config.toml
arch = "resnet"
model = "image classifier"
dataset = "gratings and oriented noise at many angles and scales"
train_examples = 197500
image_size = 24
crop_scale_min = 1
horizontal_flip = false
targets = ["angle"]
num_classes = 12
norm = "groupnorm"
hidden_act = "relu"
weight_standardization = false
depths = [4, 4, 4]
kernel_size = 3
stem = "deep"
avg_pool_shortcut = true
widths = [48, 64, 96]
label_smoothing = 0.05
loss = "cross_entropy"
init = "small_normal"
residual_init = "none"
optimizer = "soap"
beta2 = 0.99
learning_rate = 0.0035
beta1 = 0.95
shampoo_beta = 0.99
eps = 1e-08
precondition_frequency = 50
max_precond_dim = 1536
merge_dims = false
one_sided = true
adamw_lr_other_params = 0.00093
max_grad_norm = 1.0
max_steps = 16400
batch_size = 128
epochs = 10.6
lr_schedule = "linear"
final_lr_fraction = 0.1
warmup_steps = 820
weight_decay = 0.04
adamw_weight_decay_other_params = 0.05
Rows from block 9 of a small image classifier, named by matrix and row number. Rows with one number belong to one channel. Each number is 128 + 32 x the weight over its row's rms, rounded and kept within 0 to 255. All counts start at 0. Numbers have three digits each.
After each channel's rows are labels from the 100 images, of 14976, where the channel reaches its highest value: "top examples" is what is common among them. Only what is clearly more common there than usual is listed. The data: gratings and oriented noise at many angles and scales. In brackets: how many of the 100.
# convs0: first 3x3 conv (model.blocks.9.convs.0.weight, 96x96x3x3, each kernel summed), inputs 48-95
# convs1: second 3x3 conv (model.blocks.9.convs.1.weight, 96x96x3x3, transposed, each kernel summed), outputs 48-95

convs0.0:143150118124148025085129103079142115067114110149196132104167126122115182133111070096137087096151094130111111097088186151137085093137103096152106
convs1.0:088145149121106167136048151150143157116101128143120123114108088178122193099112142097125137141108152154130144127210107127123118057136150150106102
top examples: stripes at 165 degrees (100); windowed patch (71)

convs0.19:150141105095117125122090122133083138153110082099083155130177152156122100143142119174177184136110116098113135101112112104100128205134094202130125
convs1.19:120105109161171154101108131103140096167136140136153130116159110058156151104101072138245132094093121114140154126187103119092108092133127094140121
top examples: low contrast (65); windowed patch (64); stripes at 150 degrees (60); scale: very coarse (50)

convs0.60:107124139166145103130120169129158245114177104166076111118190224114152148109123128128135060147092173130084128135143145164137074093120132131089106
convs1.60:079131144143183109081131127152169127129122145121129117164104106116151174142136157145048160129108220115190100118179130121098103044127140162066106
top examples: windowed patch (83); stripes at 75 degrees (52)

convs0.64:224126102106101036172112156098162153126120127164104130166178060106092139112161118163151097112131064113123123119092136097135074115127154099125105
convs1.64:099117203157045126115108183210128132124135139159125128121120133198162145079122124108104129142151150138165158143163134128096090118124200128112104
top examples: stripes at 120 degrees (97); windowed patch (56)

convs0.17:135120108104101140161138106127185140108168136164111108096147186129128142119109084135134102132122219105108102145156143114085163104157149124088092
convs1.17:142124185113099104057125129165139111119094103096092112099183184164193087081144101187095105143160205072141092150128114132124102158075154111149126
top examples: stripes at 75 degrees (100); windowed patch (92)

convs0.27:100083060140129110123084099116110160077097127128079193135150158119185073095117085095129112113105140095068067141131152104121132097115096108124063
convs1.27:075169106105139135154081129134137148140094112144122158095099046113156225107119117130144114107123111123122165140167109103150120102116139120105086
top examples: stripes at 165 degrees (78); low contrast (67); very coarse (61); kind: windowed patch (38)

convs0.16:171204135109145110153172163106125182098133140190138142164187156115122164128162140183191135133154172147107154175169151124154175119144106128155148
convs1.16:111078105098193077154154173138144153136173131176136139171202129087169159148150175151128126121148189137121143103115162105141125152167140133084155
top examples: windowed patch (64); stripes at 105 degrees (52); very coarse (48)

convs0.41:096154115139135120099146103103151098087090142128168131156119097105129125141077163116133108185113093100148064121134113110101113136107167085094139
convs1.41:124179106170151143187105094080125127153118115129151140123133147133078109223127089118138172077122087119150120128105137121124097147120113176103125
top examples: stripes at 0 degrees (100); windowed patch (89)

convs0.46:140128092090103064126131131165157139127109106125099121120173108130121109141148148177220168104116142067114177121111213111054108129145074077150101
convs1.46:105226166086160149119136109096139104148114103141141126143123145093163114136134155215183083100094068128129142112121121103152128090132152100110171
top examples: stripes at 135 degrees (74); very coarse (51)

convs0.78:120110119148152075120140114140175123103063146128075118114185164141149139125139111140140145100070127133124078100053153156136135126168184077138098
convs1.78:121188085059127097133088107190086138147151101139141159127126084105195127109134141138110107177071134106142211131153161109143143109111147115130128
top examples: noisy (62); low contrast (61); very coarse (56); windowed patch (39)

convs0.7:073181080057093125090150140116133165119084114120113121085051107131107118167125114143066117144122105114113122136119125061096131187118160120090097
convs1.7:096232142142149094163182046149113131125145109140140137126129162154136117240140134135129115102107116136073127107021158125175144176114099120160137
top examples: stripes at 0 degrees (91); windowed patch (81)

convs0.44:142134120087094115147122156134069183170143096121059155175143151120119132136144131170144127100093114142106108195120119112174086124101085131139086
convs1.44:061086143133120150110091178177123131088139096146164142120123083158166121125153148098073115122146127156112136130177182134076111110179162120111106
top examples: stripes at 105 degrees (100); windowed patch (41); filtered noise (37)

convs0.14:189123096086117049135127104128138144093125085121119096228132075100107156125129085173113133141137091137122133178135141108165057092103115113155086
convs1.14:101069097118154160099122168122116110108156106125180159143131087143086141149126135070079160116114140164168160119222130146075114102177122132084107
top examples: stripes at 105 degrees (100); windowed patch (69)

convs0.48:172115114139157136113104143095044118110096129127109166171176133124136124128144131164088131149125113114101138127088156118128144124117098125182128
convs1.48:087106129112162164111131162170101142121141126124197130192111091120149158143127170088082123148130150179136119089131132130109144084174133107100117
top examples: stripes at 105 degrees (100); windowed patch (54)

convs0.87:141105103120101231164092090107168073082083135122096121177105113109106098170107124137100125094116159156089095114121072091135205081137174115103089
convs1.87:099152140161109167086099171188101128070127113085119113100148166185150089097130113115066120118183161194117106127121112146076155198163136080114118
top examples: stripes at 60 degrees (75); windowed patch (50); stripes at 105 degrees (25)

convs0.94:148143134142105105111143148138107218119131068123127173118100131136199172153148116160207108132109118127109080102115132201128108135156070145170116
convs1.94:114097119128103109161172128110144194134084155132162146148141174057107066122170125128174128107134104149139123102095088200159127124138126106149138
top examples: stripes at 30 degrees (100); windowed patch (57)

convs0.47:129196114117152070098178123132104126083077086132195215062143094125091169122140100159174164121139125134112125118128129057097124214135090127174173
convs1.47:118146128108134140130063152145147177134130111132134118072123105153131196126108134140132160108100121134138148136174139116125131078137128146112112
top examples: stripes at 165 degrees (100); windowed patch (71)

convs0.62:111142080089084210149154138120080156119149088101143115110074166102077144153080122162111114129101196174101111146177123075139165118094137118100133
convs1.62:106198124162146142153092134152116113095119145117092119091152155185167115199167079130101121142144170150104084141130096151087131198128087100148110
top examples: stripes at 0 degrees (84); windowed patch (62)

convs0.45:147149145077125123144184130060131144061147126089190048131059116098117191098082109160125085132133117182137100138116126115149114103095118080074148
convs1.45:123123095120118144128056167152121167117100117127094127105117086176130190106121118084091141151114147152126105118209110124116123080163135150109092
top examples: stripes at 165 degrees (100); windowed patch (64)

convs0.37:127148120096105087109157176134070141191120149141114149134190137175132141142181133173200179114121113146133152101085168107125168168147101153141128
convs1.37:145154159063096127129112147153097112147124112133126147110129105145185132133210166177139111182164151132133195115085117154126150146172129090091170
top examples: low contrast (61); windowed patch (55); very coarse (55); angle: stripes at 15 degrees (31)

convs0.42:110084095107138205158116123120192168127139190174110125105101124122113107132093077121096109161129159093139117085084112111104188146164186115111080
convs1.42:138140133133094112102151118202132144099126132088126125089159217201176079094105101137095134140180192152151105118104098150110145208085154107140131
top examples: stripes at 60 degrees (99); windowed patch (78)

convs0.50:115107108172206171108134143119093183088105086189126141134203103111106103121136129089205090170142151048155138121110126164076150074131129098183082
convs1.50:094163154104211135128116147141158123156129197142127151156170091093219186121163115145122090150124194132141149095203070094113123102108112099130128
top examples: windowed patch (65); very coarse (49); stripes at 165 degrees (35)

convs0.11:103082206135087100082073125158135075148138121100097112108162098177184086116126200109071129097136108079162145102122153156088105114143102085074182
convs1.11:158121089179126113139140106015131111177118154137127105154112168075074130107146170144171118109144071136088074124144122113137135143152126123140116
top examples: windowed patch (73); stripes at 30 degrees (64)

convs0.12:137091076116091183147095120148164093150074119148091190096187103137098127201171124135126134112117116122084091095147131087102116209176184124134106
convs1.12:095179185180097124146157088141141122162152110120135121115116196162134085167116148125168113084155098136130105124029163132198128175103117134144158
top examples: stripes at 135 degrees (99); windowed patch (81)

convs0.93:154111097119113188170113216110111245106149137147085111121138115106102139167127114133083099114138105121106142139127135133147092172111184144150086
convs1.93:101194149183188117194129136195130137118147173127178103128138134144150102228153107131100114149121161137111094105087137133107092149118110149101122
top examples: stripes at 0 degrees (99)

convs0.28:081096131121102211112105110152142107100093108061087094153070074125115093169114134127109139100099087107140057141163067133137099136121152091099139
convs1.28:117165131182149082167128094073100116130130140086142124112114158130115100199148140120175083087151072115091070117027143106178137172104103155141125
top examples: stripes at 0 degrees (81); windowed patch (49)

convs0.57:118137081144166023113134158131097205188137062102113123109060116168142113134139042125148165152147143089104148126119129132105138129148089132165080
convs1.57:113105084080156144146204130142146154116130179149108171108170127167186136122141169115098116149108230147141171144141167151129159186145093117164166
top examples: stripes at 60 degrees (87); windowed patch (65); very coarse (45)

convs0.77:131127123097087234148089119102084110105127111104104105122132118122102140180103145101095107108064104079116097152122108103113097154092228104117145
convs1.77:097201133195155073195108121145120089115123103105131105116145159146123123214159097134134122121116097105090105111055164135120106203086134133134137
top examples: stripes at 0 degrees (99); windowed patch (66)

convs0.65:130101155186091139112089145142155133172098102161089129133173105175206107107129124097209080128102133084111140120094163189094114089160093103170090
convs1.65:130093126157157122110149118060155130166173170147139081142144147016112120113153128134191155113096127113127083108165083146105095121141135110122115
top examples: windowed patch (74); stripes at 30 degrees (55); stripes at 150 degrees (34)

convs0.23:162173065110136069125132110112209163143126130120093190122194096122118128143159147145201115146106117079144148169126133159104074092139119137193106
convs1.23:137144152115153109144083104178125157152166116154158133140159094143141167100114176141160130128110154121132195135185120046126099106093162153159132
top examples: windowed patch (81); stripes at 15 degrees (70); very coarse (45)

convs0.29:174133109124104108140081092084087103124152156072109079155113190116103134153106124083080155123125157105103082134171087129080144115126068089124109
convs1.29:076135159161066116133149125177135098152133189161123116125143183160183117097114066098084109093139148113152180117131094143114089159046206150131111
top examples: stripes at 120 degrees (99)

convs0.54:143110141097100112155109088120207125100182174132096117100120197113132131120095154108099105128131147109116101148162117119090064111133188119075111
convs1.54:121150186166077118067113096150132130161081123125104140117135168159168119112133117183110112154124171060116134162159159117144050096068167161161136
top examples: windowed patch (75); stripes at 120 degrees (58); stripes at 75 degrees (42)

convs0.59:112114085123100170152112155157076129196128169158100147156174131132124088116099103128164141150091197079131129161109093093111246114120083111166080
convs1.59:153127154128187136050046130100143135140096134100113125112158212105175110092145085194163106156132155080125098186166075140097145148149118089145136
top examples: stripes at 60 degrees (73); windowed patch (67)

convs0.20:104063094167122143112091106166104133160124104108089122129071119139176094090111085124122074125100135117120129090072125191131135132138105087140075
convs1.20:152117108175113131132136114038122139118122171144135113158136177028093093131123109128197131150127093130093110132168080180097138125141136134131130
top examples: stripes at 30 degrees (89); windowed patch (51)

convs0.40:152114109100107113124149124138105171157126142160088101139201148101133137096187120098126096118166144103057185094114182142091103086139133190228106
convs1.40:127067102067182084134141160142113097110143140146186129184111109154089152124134177125116148166125224118166135140196144156098111116160118126105120
top examples: stripes at 105 degrees (62); windowed patch (51); stripes at 90 degrees (35)

convs0.35:119099121109116107141127179127099172124081124092071158100123110142145112149136138148142174153118124117115129139073127112114083132121093171128076
convs1.35:107125140054153114137132130141105121141055085088118120155142097110193141146136076156103107182063111075179164171140142135123126152124127126169123
top examples: stripes at 75 degrees (91); windowed patch (59); very coarse (46)

convs0.63:108114141220173137099121101109124101101100132123152122140123109163183101099129105099081096175161105098177105081105127151108157110143132089141140
convs1.63:188105106122100107128135120049124130180157114158151145128128141086057134117103128088138169115118103139148156113166096127105097124149132162084136
top examples: windowed patch (58); stripes at 15 degrees (41); stripes at 90 degrees (40)

convs0.3:120139094134124116111118209109107172098127116137135194094227123088141094050124083105121118146157130094114102134096133119091119184097138091115116
convs1.3:119084169146187121106168180100166147090159170122128137142119137128121182116169125166163120151083104130125109149162119085143125100119119113159142
top examples: stripes at 150 degrees (78); windowed patch (44)

convs0.72:125139116072111124119118130140059128123171083082165116137090154088088119068104132121110136134143173137126144194204118092134137132067079080107131
convs1.72:164084128101158115058125117081124116128090128127134155126127136104095102127110108169107143170094132068156166153212125131116074092118131152097135
top examples: stripes at 75 degrees (57); stripes at 15 degrees (43); filtered noise (40)

convs0.1:175125133134124143145161116080114069123082126200140126155170075126128168102130116150099096087148137196119110080082117137149177057172136140142168
convs1.1:075114180146071136093095179203155131095128069070114139130137145196147161038122129078085124118160176171122117112159175144083123145121192136115117
top examples: stripes at 120 degrees (99); windowed patch (76)

convs0.56:121126168118114133087121117110126073107084119116131120123134131139133134149096176118093204086071088191155097108109176099145092151083109136082139
convs1.56:133113097174123183109070142084117134125140133115107133152116089162102233086131146103074119149164098165091097105218162076113123078167115164131068
top examples: stripes at 165 degrees (91); windowed patch (73)

convs0.71:102121072197177072108146143172087157160097064131127175122168116138139147134188096129198165128108113122084080127141101153141133126143063195182087
convs1.71:166137120118160131122194155071134244146162129130136119117147139121138167135126203104200115073174139129111100106073187103166152165124102144140136
top examples: windowed patch (68); stripes at 135 degrees (66); stripes at 45 degrees (34)

convs0.68:140147111147138088098179080104135114089126113077171061131063105127141155093107098169138069131145140229102158106093151139175149122139052045113160
convs1.68:086187112129101165155029149182130157115088109129073112110107089174121181150137103100088136140138164169113161106189099127113137098151121120131119
top examples: stripes at 165 degrees (99); windowed patch (56); very coarse (46)

convs0.70:167126094145112081108144059181177155102166081155093152135150070103152108154148091132155117147116098025132173109111141139083084103144123133190046
convs1.70:103169101120190171125125131060149120165157134148168127172128115056148141174139149152245131124138109126142155109145091054151120105143102109068127
top examples: stripes at 150 degrees (67); very coarse (66); windowed patch (42)

convs0.55:157161087115102141127135111094221099105128161215182146091178108105118155117140089105096106111163156095102116098126162119060186089181144103082137
convs1.55:118133168140057106094138130216159099124156132098125133123138182175138122079093114125100142146147160131162196110162111125103110169088183128135137
top examples: stripes at 120 degrees (100); windowed patch (47)

convs0.33:138104141062138074124131186129197159109109181136095204094172152122165142088144153087103145154153097173113089094121138171142113106143139183076127
convs1.33:055149111119162091144142162141167180116123157104102157170134088182145149078134092074124135145125144134152134139156105085140098111161171148106115
top examples: stripes at 120 degrees (81)